config = dict(
    train_examples=39062,
    input='log_mel',
    isotropic=False,
    norm='layernorm',
    layer_scale_init=0.1,
    num_experts=4,
    expert_mlp_ratio=1,
    patch_size=[4, 4],
    mixing='cutmix',
    beta2=0.99,
    learning_rate=0.0034,
    lr_schedule='cosine',
)
Rows from block 3 of a small sound classifier, named by matrix and row number. Rows with one number within an expert belong to one neuron, the router's apart. Each number is 500 + 50 x the weight over its row's rms, rounded and kept within 0 to 999. All counts start at 0. Numbers have three digits each.
Before each expert's rows are labels from the 100 clips, of 14848, where the router gives the expert most weight on average: "strongest on" is what is common among them. Only what is clearly more common there than usual is listed. The data: synthetic speech, music and everyday sounds put through simulated rooms and audio effects.
# router: router (model.blocks.3.mlp.router.weight, 4x96, trained with AdamW), inputs 48-95
# gate: expert gate (model.blocks.3.mlp.gate, 4x96x96), inputs 48-95
# up: expert up (model.blocks.3.mlp.up, 4x96x96), inputs 48-95
# down: expert down (model.blocks.3.mlp.down, 4x96x96, transposed), outputs 48-95

# expert 3
strongest on: drums; number of effects: 0
router.3:487433507502449499450474498552361507493472476522522549491491513517552588486522464491511503487491532448530439472564529591522464524499523559485536
gate.0:495506506407491550454502451608523505453414429505459514559529550621448487511478437535462540495447445546518467439451475544461525537534511484511482
up.0:580525590576455542443427421528488467539530551462550504633561458457545480496475555506582513563488416492483567464429447551516471408501519504373486
down.0:496527482519430479530409465530533501450474497587521546512508517478427517585499527540556477470478413540598481448549468568437550488498514566483459
gate.1:459447498553499513524502571480568531470504513502539484435503446441444467461489451412536462551447518473628561574419549494512500613541491491473519
up.1:539548484452426467424483505461473497479545468577519448541516515552488601455567419445571502513481439566434466557456441534515489427456499567585476
down.1:437431478568464551504547510509576595467509586528499485509429506501481541535485481591455504527536524476534421494489513550423524558548571471484508
gate.2:466537406498511464568576446443486504452468542539586497487456429474543524421488487370435464523611490465481513464563476608473513570515494501464477
up.2:505526577494502509549479565584439614538512524586402514537542551546543466544570573512566479412439387477432512517532509491477449519483485554430497
down.2:396576460453582398463388541471528483506495558559534483520508475549460496519509515447420625529450516483608543481513568589558478426443511572500543
gate.3:606556505511466559429527514547519570478436485522509499431504523459429531531492457458494563503386504567496585574461458408530493472503469481470509
up.3:526548511442554469432471500479452467554474407517505477530579440508484494544594544471498416480492437535508438515442572476463511474519459562467591
down.3:510459579477431447422537474448540482504484465527472455517462420499441568403516502578429490509479466528454523488514571456395507519383501489480545
gate.4:422540434572448450506571542532392587607459471556527589552553507451444466490428540486593543480461490453504582541531554492567510580551538500417500
up.4:461432465589498480481554474524525592482502418516540454555549589476446527460532411417424529524513463488613522530497559527482527563501552456534508
down.4:573541518525532557473421497566483509492462383483449471533533479538547603475578407521385559471541644566486503434453539444575514540453531530468466
gate.5:513448505540444543440429479435553523482584488469526514490467529547520532498485464486553590454602511486517450441483549511409525575503493497629510
up.5:510477524496595457577491513517382540580555554496558484547492488587477469529562479519481554475495456525504579518508391411480446573427541599442496
down.5:466561536471464468429530399472581482430438521503546569553461454508479405545522551474441509475586534473479513492467460486482454503606531506470518
gate.6:464572544504516498545449507369487481623505503540466615499562547532591472588537551552475508466475471484505411478529507553457519467499473569524525
up.6:531463506584469445436458596394485536559435449569526549455529453517444521539468548511633553487513503542432542521465437441507601442507542463492569
down.6:465526432503509520477541496423563639600466417521455463461494458428558517399502578540443391481472516435472519587495599502448452527505509389385532
gate.7:526501422512504484498525502451528473496478575505553498401502487567426545407435443506511518464567498493534462519579497423620527536588477511478542
up.7:429547589396430507495504395516492481481545404516425380522485520540531436523455473548506483529431486559494509483493472468495557448436478454522394
down.7:413548641582516442471446509460491500543470552562466489452628428514457480517452516484413539604524578511526452504501546498478525539502509525486589
gate.8:425448512511535478583523505476457514464476554512511532475553543409556473439580438460476503510512542489563429481571575483607537489549572556513445
up.8:488471509495481503543429491386505490411462679454497518500451556464508615452407488575481520584537467528468553480510456537481463507586501438530470
down.8:472558453520525523474519479551546431447522495477490432552556454517523491536548468502471488571480459478485467393577527539436485628410498506538498

# expert 2
strongest on: speech
router.2:513529495533455553489486456436612475463511498447500463479494374505473522494466443471571486462521435556530491555422431405505512493503498442445545
gate.0:553461410525529490547544493456468518429512494449576482507472454440499537469504425393518511519538561574516466505476507456433574553439453562479551
up.0:450503440476459558575551439490455490525418600522473615538523469524545456534535583507553545485482490574554544511479508532445516378477522421498581
down.0:499478508506469539516450519507489578509527452418453478553616405566486471482536395440463475511448541402391491515579544495434379507540473503503446
gate.1:536487476491522564386508493512560457467477478539544504479398592604465479439459513468498450570565543515482461508502437545491425455526523505559498
up.1:597476535525477561429454538544455494546551490456452504557488499563391492523557494545552419613521454519484419440458430521531554519483533558463428
down.1:464558555542506503437474489571500549474424526506540388509476541467448542481518554464455535492498474512492452444589510527537516478618536549544536
gate.2:551529496534457444462500545481465488487592504525484574464598510490547453526528549574569492490501513493525482541463494421585434556442535549469429
up.2:461502483485511414496484361556485456499493510507593480525454449517520539532460535436523463482510578569396519417473430547429515427525514513556547
down.2:543541430482528593488567502499531483526455521529504499581570427556494467548494468440511511463541469502527544452541515539549507500482418593499485
gate.3:459420533485435559499544501558447480430505494505535486533438537520455523642457480491513462493475436492396546482499501480554502368443444567551584
up.3:388483569538514461449507521485540495572541433476538509496527445416558576449549421498498514447522483469517514471515524553602469466376490591506477
down.3:430469473531562513505522482418550427564519496493552456421432579600573567564521551561531522449566408478489516435532514581552539511458531450489515
gate.4:435487557517495512402544486527448572507492454449376502477486479468564544449579485474490471498452548511531433512426485440506474364497437525567464
up.4:439529467511468466473567528421488556576462556459408490449497450496468497502576608430570510554496520586510418557471525493540514581528457524459523
down.4:536564529523524466433588488496475535509453460524534548589490450450527509579561523555488441523507580526553440499607492539420568559502560500497553
gate.5:411443461523473498555611476488459420462339476536567539540523547498438515445444498390574521490570488450499557490476485430532466455524504586460495
up.5:426539547483519578580485443501518562474537492412441561505585547611464460421434548575512495532531425434446512439538475503523533518453480491566453
down.5:516593486466418439587468445445547512423455462551450394512527507432498492505463530522529467476531549472440568408452466526455483496488553616440487
gate.6:501475450538520469494510566478487450548505394513428480523502495583533429549549497387456551485513482504488476470447494552406536563468449434503561
up.6:478501490528584586465478490484523504523444475454508455530499440453580499442541405461516527572466395475582519548450554470511502456483516421503430
down.6:485538457499515497509517477505566411469554540518513461443474489584575530647499446549529451478524505501529511485444558552491475535529471468547497
gate.7:563485472587598507526504493430507524618457502511497551470509514482527490523590521449517593469493531446486455429588548515488466549490555501471547
up.7:560482501539484493471491566467487559485424552396511469355455516378524480491476510430481528497563455657444428585429604506534529543573456559534470
down.7:476460469437414432525511528459484490470495548657582575562499496535460460590505510532429529402527581450484524463558461389544471520413497538493487
gate.8:518517536465485404513417515420554500547573516522522542508493431559499457513518493415508488472510496565529581459519424525518518488439550406501405
up.8:564581564473546477543474416505499460543522566477505491518513469568461504532477491581493483436463401426513613540549563459561447540467508522521362
down.8:488522595527410441497582525507553588543517520548455521537458436513535494453580474443510453533624555614506558439502455486425411470554484486434583

# expert 0
strongest on: everyday sound; reversed
router.0:442537485469688459577498498570472550562524488526502593486455562523519436453570513500386456443532535510483564456506537471451537534462444569481501
gate.0:405558414512418546441552436460566485475516478575471557454533497499568547539429499527541569563611453468518470523567527408507548509401530493501520
up.0:621552541562483467583448488516485593432538605483586324557538467480526547461496479457518376501492515471449522546458463468516529423539485492535482
down.0:480517414513489549519487548615580497538540509462509481463488515482564572590536446601499439443479530566461541510541479568426484477436596487550537
gate.1:443547520487455521495488540603515514511423450468565453505631508446499521381605481508518503502542535643532454542520556479553549514490461479451440
up.1:578505517506495517537425439495509536478446521423440447506522496480408504471441528559491508497498494471502545471539451541554418566409503559496520
down.1:493519570564499513513459548563501549451502474511566445382476425565469520400503541443483456528633456423489437544402509488542586556523558592553539
gate.2:444533412549510450483408509528505552485457616520422539489493427449543478500505584470543472514484615567480482568424474556489485438487488584449520
up.2:470456465529529541420445506489532540464522471517520444514483546533486549529467431528441491458473565519581506500551448464456462608509447496530525
down.2:529448512587463472533460422470513510475462526540440591499480548475461517497415509499508583472466456559417560415456464535521483465501441465487557
gate.3:444428409487566456506472475561534476479591557428472499478500586424489528506470460544513478549522499393540490595508600479497553490560493479427547
up.3:437579391471522525536425488526447446543400532479537510427556518493524537396506534458452483493466565504506483443558461527602461501561532556512522
down.3:457482557536526417544593442617508559531503583516536507460465534551559508470563415513474491518482495410554465533566494488431450354461490545462425
gate.4:458530378584474548578547475548511498497489506516578529563560506471496475559445523494559545516510583477477558482455549486449483519548434580421484
up.4:513483473455489373561454470476504453493502506435582492458441529501497532503437471571512535510499473508436450546593419439523474411446542486485572
down.4:456553527498439463544530455497576519511544468500524514477492508483464562451537548463533447507554506525439498452388466576506474569547532496533477
gate.5:470444578574523507471542460482489567531535525570517617526410568580511484483463589550487489430499477480472511419446540510432486487526551510498612
up.5:492456568497461521485596529450529493491546534431494523604510574495483554522471524570509560550533542479482553543593457438489480499512502411500504
down.5:414517495504547556422517535558530579517578493558421508466411522501473559502440486552464384448568497491495417490448530526546536539493589601461524
gate.6:491503564459555529416508560590488542477481539486435511519405505481602482476539496471436417439536570568428467446519503500435498516502470544510594
up.6:478485478450436484541562495536464537379479507522403492520456529487568491511516467499567502522584552443454555463537423579511497478455549528663510
down.6:464539492555563519460560527425422422422496504511550488517394543483603495381559440536527486519502536390507422420494428465562551481586501511526451
gate.7:542527591560463487466418534457469511448514530488539537603558393495396589467598570495509401577462381506507472543515459410532516513540464530500498
up.7:462358514512470506399615494504518527413481513520505566448438539465443494534439544524505534554535492495480511446478518602416450479599555491471539
down.7:556530553546554495425569540578539435505507461593477466432516392437599430518509490520557528499457508447529537472514551402552530556448406561532448
gate.8:481492496502554488469586529509547514486506528562437481571361465497480509558543479461441458542540524481467577488525574503408521425496479568483418
up.8:590493531432515475518500397490504396545475560508463515414443557571566543546453563589501468485555468482396513388468449498465498488507516490435620
down.8:451566494505540598498480531544546463529540444544477499468477486483517520451556423463477414428570553440449532474437500460456601502468561535446442

# expert 1
strongest on: dry; dropouts; reversed; number of effects: 3 or more
router.1:444557446443463424505522513519500517523485420566519554548491620508553455616544526458532536576446471456500512523549467530543517470566487464556433
gate.0:485457385557459518596508409432422504539582436568512501475480586444492471553512497415479557395587546438525500584580522492613527522587523470570550
up.0:410423538626499463590505508527480432465516513516472590446480577418469552511459492512549515471488481464515552555566482450549493566576497560462427
down.0:491590545610464474447495506519480484507509438410522529449504494563448585550503494562453580436479543613552431552402541535459533488514536551501510
gate.1:553531480565508445440417502545510540447437493568567394492461389582582515503472535499526500502461504531510511535602405515544465582444447533418475
up.1:517531522484544527577421465492450462548632453526472471541475549593526479450553472539494405484561522475551605464528436485488446564596469478448461
down.1:502412501555456412392463415469470588503521474545531491418456515493414462482560464518525484489497483432577426550479532480574568421488474513490500
gate.2:442482526449440509519538506564538416591389487495506473559494453409520435449415521516531465459440441583553538520535508514514608490467458461527518
up.2:440539552525488536533423527555523485612563477451513459492479510457471427437482576441542535540435553478505479499515489516525560505559507531442406
down.2:481474406441472543518481446531469474482511424440556604571499389469457536386460455454532465449499451459566370391438508495561483463587539448512481
gate.3:496561506598471544450584522431499561494501452551498562530500470596408510462522554419529462553478409462543499504519434442506529507480509416494486
up.3:436557553599522518478567525438469516476441479557485567489460496528451494485487570467481502532521412471560432506549482442533494432525527421487534
down.3:507443480581568470445468518505483544507549405606483458510442391517557510528409479478535461536511537445616418529474511473552390565568534440547489
gate.4:525541408470459460385499465481421525492463448456547517430376500470504529507539515407442479456545607628472460556448551526502535466534478438533513
up.4:381569435544529518550503512518604465472505471578505478534616541484432482454482530503548473525422464474442440491517596515548579477579472502536538
down.4:420520551459485506534530572584619546619560492533458508553459555477413463533497504508518509369520519488521433545562524458538504490511401526484582
gate.5:547443488496489516472493435390518473606455530526503556523475523483416609426534594538542424502507492519509522494517507498547525547568462504446474
up.5:414488440452546577569539438570466459499455487512385446533490392550542460513488438481472455551488598548608511528487559448465545460502541471525532
down.5:551612626521525480513438508543516577442429474445476459497541496481558490507508504484464482489421640581457596543469525533536449526506459531457549
gate.6:476450548481435507466503509420550583504565479576544442489455481516509462369487388580527477490526447563497564565569512489591521515517480470488470
up.6:484515469470466464402499478575495438555469499548461493562464541513520455416394547504467515566498607505417497397553492558507623462489480514518545
down.6:455509523473548541414542515514532505536471459494382473427431543439488475535468527473424515426575392396529532497579552530493438494498539466399543
gate.7:489529555555397470520569433365465503475473447461588429534457517475529603445581418517528380492500467489590520534463555509494425548459482561582413
up.7:486518490461515486493508524524533578578463453510408495498489584500460526506542531520509468455470586530432479500455544521443474401493529593494476
down.7:551457478507468512517443555542505462499561435460528454456391536495502418504512504616456532430498489387410525578446484547537429475515509619480500
gate.8:521448511586477518516465505459490418504395506491517496505553507435543514559550459471575541512552521560455354381516545459540537501460516510585515
up.8:480528523468494479456463522577631441472650543501477521504401504451522463453529480569412525571460461391523489555537423504539491481579487444456500
down.8:462507369445453472561579420597563456471497535562435517573522455466564613495540526465516478520572494466588562512558521447525520440432547509536518